{
  "qk_norm": true,
  "num_labels": 31,
  "lr_schedule": "poly",
  "warmup_steps": 370
}
Rows from block 3 of a small multi-label image tagger, named by matrix and row number. Rows with one number within an expert belong to one neuron, the router's apart. Each number is 500 + 40 x the weight over its row's rms, rounded and kept within 0 to 999. All counts start at 0. Numbers have three digits each.
Before each expert's rows are labels from the 100 images, of 14848, where the router gives the expert most weight on average: "top examples" is what is common among them. Only what is clearly more common there than usual is listed. The data: analogue clock faces. In brackets: how many of the 100, against the usual share in percent.
# router: router (model.blocks.3.mlp.router.weight, 32x160), inputs 64-95
# up: expert up (model.blocks.3.mlp.up, 32x160x160), inputs 64-95
# down: expert down (model.blocks.3.mlp.down, 32x160x160, transposed), outputs 64-95

# expert 14
top examples: dots (63 vs 25.1)
router.14:551466480543452552439550505524536563472477530470501513557438566478486439526553494520471564464474
up.4:537428556547483563550581548532491521531524471493513535534500544471470529491539499523526501535530
down.4:407487529475449470565533543453568503525488531535577443445472463481461457522486494514487501482476
up.5:472477474433496506520516544428537512433487473483507455473450477455468516474459525509575551382422
down.5:451537480415495406561451458549511453513509504524478493551586539513505589463510552531467493494468
up.6:520523495468467485514437590487521466489455442464552521527541458466446455493527537568433567473535
down.6:442493541523445449539443461502473474499422480499448482395535488451473509609528538567508508455501
up.7:579557492510547541470420522419534532511385552506513527417505449544522537576455531483521504461469
down.7:456536457613506515485431412501499460520462506511486461478533522536592490464527487514500507449560
up.8:544483459517486558499525501517518501456470515563535525500564490505449458507495491490460513498488
down.8:503525493498501495483436461602471529447522466491489472474484414522532529476481515535553495491505
up.9:538417466534528518541482537540519518541486549504474501496543526428495443482509537460477563514512
down.9:469379531521485483561552529504527500520469531469514512537528475443433502549495526505469522508538
up.10:502514442437539518553474561475544470473448473476538501519545450512543494477441469481467537422493
down.10:479549514475533505558510494508509550468415447505522495498437532518522466508517447543475586526449
up.11:513483532559534604537486513500510440461488518604511519487533484488550508497438524447541587426458
down.11:478609510513560498559499493576494563452411497503488455483491524509448450491492450538492522501529
up.12:496481480531584529487510482548434447475514492497522490524490479536518477484446485495481514476455
down.12:487508537510453466508489496563545494456466442551595493487501566451481463405508451475509501538469
up.13:526525539538490518531530445488390507548522442515513511433512462547538528520544478531518472422451
down.13:496502436523486499481494565542434492514506535478518440573476447457525557549526503438479476536565
up.14:443610490573476512544599475532398487500524428451485479550444510466500480486513505568533508528547
down.14:486465509498534484534533483436513530485481517463488451537503507492472508556575444507485456451485
up.15:484414470444503539527450462499456547456473517547557497500487482376489476489457479526509552522448
down.15:534559558505480517537441525448506517553475570495448456389515495581500541533517504540487541531531
up.16:526494500480458471500436563507461521465410523509521511475464479403475538485424467507468547464464
down.16:509544554435496514537468497497489556478499596527512550382513491545503569493485538552459472531463
up.17:502433546550479515504522415526493510469451492520548462551500522458476536496526521546464508509490
down.17:456532550524464567498433526446542474567480587516500491422455508557474539553545552483470436489533
up.18:475533479491496463493519520470440499524545532474440468466489568508519524439525517549493506487484
down.18:504545531459525482558557502483466530442601490462494512483467536514502538531440518435447501429546
up.19:558492467548505503522490517553527541580459541427519508477568505497480451475504560535531559453543
down.19:445444574538480515597535519509509502516524473516578455556488509433468526539472491477452513515504
up.20:566483475498457485486502491463456507571517523531447543479484529525544527480466498489556520439456
down.20:516467492478512518458537519572463470484465474547551524601427564457484540504499543511500499520553
up.21:497454522500516456498518418512476518504390527537510552554508441500485429463484434494508484459472
down.21:540514522462460539516482562492488558539503584492511487488464508516496565480546538521480519559512
up.22:481504495481479506510483498500461490496503474521497580462495437558515516490543580509548448438510
down.22:519500531510549460545552502545539468459536481451492470497526520500523436471550484482555524510436

# expert 2
top examples: square case (67 vs 29.8)
router.2:531450557485467545448482443491553541515504532538457454433484586470475476454457487555470555501459
up.4:501456500509607518515422524527472522480426529487522469474498501509481532505507474502511475446525
down.4:473505494498446477529538480470551507460437463415543479460518523506490478461489452547502470592472
up.5:563462535545520589467438517507550454516590498547530473532513509483491484517550415588449517518457
down.5:424488598510464445593470552558444503520457485467483554472502537503539523496487528494468515453588
up.6:485493554501503481429520488487504528513505444447427532494469528422452496486471478513576520528536
down.6:495455555461474448460540415495514525532559546480538495443473553474475500527504504471520534553547
up.7:588477487573532540485492540473488528458589541629532502538521423436510511532470437582458506505467
down.7:474479559450532524555506537466498472519502473451485570528493470593513480548489473463518502475497
up.8:512536457468475498550448539444556464505527539517577502441493481546559543486481549465499442551553
down.8:402480509551464456494519475478489490446511498564495454559588474538501614567455462522500446419575
up.9:557505535512470527495516512530458478512497459510449517455511494445594494518515456536513516435543
down.9:489515414446579490486513517553463452553466528499534544603492501492494497467466517534501504496488
up.10:484509435520547490536486560509492434535530491441529515601511450544487459573521515474487467496512
down.10:518543426517562542441477468474520494471562529452496524539554456492535513519482528553441434529576
up.11:537409464478530526471492436520508527517484452497460494550531470472478504480562508469580532444430
down.11:483492561505523531489433502511461494487498515466549519502489530501496478559522491412506468519487
up.12:527437515519490487537594522493476484517514479524516500573531388435491510507519488545540482473511
down.12:495445521462492546506577503408469514540544485463519453531487444483476415516542507425475448444465
up.13:534461421599567515434534428497434435587575528571489530529541504461551532462477481521481488570509
down.13:457460561477545494499458534527477515578486471463430514517506490489448466554503488546506549532491
up.14:459517418506504537514420487481478509544472489523525422558567424518407483556535497492481555528468
down.14:482517490521430566402501485511501474438482473514504506483457476437476498564475456477420523519488
up.15:503480454532445493454562466500534561529449488478497591615549476411497452508505459524488476436482
down.15:566513494516449538558510458508469522475498500529562466456466540471562528533471502377504501501526
up.16:427414521579516437506452499469434516513488481544535579470477459559522489470553555504448505510543
down.16:489488553511430546569528469439495499481514561566579482443506457504470491580565388428497463506538
up.17:529538522475546401506557474514466418559456518586516534542546478542505491497528472523466544412525
down.17:514476507536456481584489556513523476461510474468523493502566487534498459473450474454538533467472
up.18:524447516449450553540509481429481500554464513531488535565584503500429491507570462542528523400554
down.18:400506537545484503439559460526499426429569505536467536523519510493531434521539590537501504484510
up.19:438561425543574462546561493468453462484541514527523502508461492515490424494508498461446492532491
down.19:446413488515451543507431423556507533498443556477469518510454454561482508573509514472465441452444
up.20:523419498635514486456582498440451556565484408430498462481518450512474544506507604488458488532443
down.20:488482538473453427432471504572535512625458539543457522502575525522476527592513533511476510552472
up.21:496464563504465612472565461545473490547456486442498472511513593471500533449531531508539546465585
down.21:531483440460519548397498515556496453516503519555508467544524518392499526465475579522514455525540
up.22:467539464561457490477453473412504520535443426474449489458458529503471560456470493552473473506547
down.22:487475529443491513522470460492503509508537510550534422517478550464437524529517506492459568521501

# expert 1
top examples: dark face (100 vs 34.9); square case (64 vs 29.8)
router.1:489444529487502463513473557515480513561573527514515516570491474503556523528569532443558470501536
up.0:497484491481471495494483509490571459515536425575507519436553441485514446526576470534580429428528
down.0:569453498482460510487495469476513467511489538530498396507533455521461484432459477529491510538460
up.1:470480492523509450424529503440465481444496517527468537451516520513452523561472464626504512502539
down.1:476510511554526515458529477462477554536548535505489485546438487502534516584508523462392483503507
up.2:463569517490523546460530549464461550502495524535493504429487520527488493456471492388453524450522
down.2:473459477568537580423498499516543551478485492440434487541516556487501390468526445514459465447540
up.3:516507466492412506495513452472482577571530483464481517556503510460525546464491516498477560529517
down.3:525501533499511484495555531539518388507481496528510471482508533493447525498472488485456560594544
up.4:457500489633489462526558535447469572516497508493473513476491428506547514515494514461472479454468
down.4:604450503554492543445528515525541455491499456489518460531499495470525492517489475456485512577447
up.5:555474540495436571462468533528587481463493498477483510469543485497538499496514511560482525521458
down.5:487534542528497481559535448448517456542490468448518523489519471519446520493445538502526597514514
up.6:398530518493514520460550496495503506529500487444499476533500459508456535475517471411442513494508
down.6:499478530563508547538535449526528467510495473520475523478549542565545559437468470439468479508523
up.7:461525510507568447480480546548512493518515486473476498479547512591434549479546475447541472551496
down.7:451500552544511546434489497575521506491491525476461508492517512565562532455533535484449441502482
up.8:494500526547418439520529448557496478507545511542487492477498562521483463513512488481543513487527
down.8:519536580435550568444448507517541459571504484460521487482475525436520517503496422464481531519475
up.9:495507444545614547546517478499595496522521536535521490561527525413463492528449516525508508465451
down.9:515546496470565417490394484511531478509513501494572551470509519419489500467501564497496533494541
up.10:471461461456506500439540467497494500536538523484425502555491508416492518419513463425355503470513
down.10:520553529482536488544552496507532474482470571475506467526469479534519448477492486484423506547479
up.11:441516587481552388451441455464519422507496502408483537507464530473476544423494491554513542518514
down.11:434495563520478502471462475536443474513563511512422520462539473547523425491496516447501420492483
up.12:539437510544470541424537455555486499522534505448386452460527431495508460420514492530578511474459
down.12:546492459451498482495553484443479471462538457457504528495543444511551555505481510468533556525511
up.13:504540469529504484483446584554472545503508573454478483507473515496491541515495524471534455476481
down.13:537512483592469601502563523492505550447520533491529513519516539561535438477483474499503500499452
up.14:449565522550480516484491557509497549485480563458468419468504542456494465401518487482527474498584
down.14:514564525564569592480497489521493461479495418493483570540547549485564520427421480462513494524509
up.15:487425497527507442485630479502441518508533444511483499556479472467523551503502479512507498537507
down.15:479547545521521466461506443589535479401517505438528513517480536579566491480405448446476484562523
up.16:430442575627525457552538539528484438507555483473483554470462500448522452539537505574459529510493
down.16:579483501530474514477545526533527500520458445461495509515533517538476459488474426480409506491508
up.17:467496517412532457507424555496479402479530487485484481479503550483488484497517507501540444527542
down.17:508395554505521604479503526567404549471521486533455473476546463501516490512505404525564456511443
up.18:497455428569539547539508562520473481462549490541575451482474512466508480524548531588541467489459
down.18:537478459529516476485483474496509489517453524375553506586471476489501470549452509548525510490517

# expert 28
top examples: square case (77 vs 29.8); four ticks (56 vs 24.7)
router.28:440528504507432496506540460501516585488457530471458437416484517496489568453505528409564567522560
up.0:469522438547551471486509524445522516537441539573544565495549496455458451564468415505516486484410
down.0:495526453492515511485491492469578517552536558440469506484466632467515512570495513451469469530460
up.1:519434516473531511489523496500497460478498473490553485496468463514522465448497470537500520506565
down.1:524469565491492445461451460473502490528504464482562503467593543482470544453422578461456489493497
up.2:481469523569490485446507527499534481578546489510428532488545534459540469504611563484468500496523
down.2:534581529484461509523572521519541465461425471522504527425507536488539464602551506553506525454438
up.3:581453533474461542462448503462489514494490495503484437559519489458477501520519476541507544495501
down.3:454542449521499422469509455487577515493572528475470525443462559553496465588529464536487506558474
up.4:509467519368472483445496486458505489517522472484536513529509513510486525472511465464507504520510
down.4:625556522477470486503493496518535528424456545540485423515434483484553529450517530546551510564481
up.5:507495535613483484532460539531514477551466522497480520456438518513536514490520550426468476540491
down.5:518524570499438505501497583484411480521457478441498467546506487449541524526552525481504480445459
up.6:449499516521487503557482554618490475469554475464525499453509501455555537567487500484521453486551
down.6:486563478465490493527532536483469419532453345512488498500506460440470486509518543489491512475488
up.7:544473429516519495546560457413449478477453519549522432497478483453426510436462492507539516488476
down.7:531494477487530471481550537452472476478528459517556599609535507523495524465485443495494471500521
up.8:513522443567490569511540510480480499563576549543452538462419530465570433550548538486454456570487
down.8:482477457491550486522557556461462513451548489507505484514481490528504521549532523438490537437462
up.9:488486493385486513458496484459528507545470484468540555541599483509443519481547491517485494447569
down.9:541514485503464513501497537505514502493456537506499443417397499508511444575537485531470501532459
up.10:447475549556511532516410482414497499508508587559457491476475467517516569513507530494468459557541
down.10:508444545495528524534518525511518483498479363483490469498506426492514519479531497486460470463508
up.11:523498445557476443489507582487481489479453467485448488509456493452451517506505517548477527541511
down.11:470565481460482442510498483400517528533452458537532474545561488476526493575565495472507514496507
up.12:464484536507481506482440546499519520498504546466460435546483481498477514468560524511526498595415
down.12:440568534460459494505517513425473502505492502462430493525507466503492445439573460524591515458462
up.13:500537535483510520447505419479498484548524498567537457505565483522528528464476465610470460489534
down.13:468478488452519522423486476526483542499506519524441495479551589469482549483524519490527421523456
up.14:509466477462536529518526536501490422496465500453556507479526452440488503558441487561438521538449
down.14:436492490491478490482461515510489575450455569502448510429455487475506567580539524508499523574499
up.15:470473436520522558556508537491518495489430496476576476489506518482504481509491475561500540594504
down.15:494497572475470472523444517477469436530597457491511465500516427487429499473494459473529535509588
up.16:555521495496503498455529448495509529461485480509446472461475569448513460457480478524467538473453
down.16:503500508500457457489512391475512470475568560523461556490461620505525535472490482451562458509416
up.17:553542557466464528494467491554482490500482440503480448542459519597545477482466503598570519487481
down.17:519504509495502527510501520512442458487441480459507434517487498481471487425532537546504510534458
up.18:457487482448518501482525473519555482488528481440468567588487551543472528496474486541554558559523
down.18:513552509490454469484508515442553472476449476511504420428478462415494483440543505552484529504427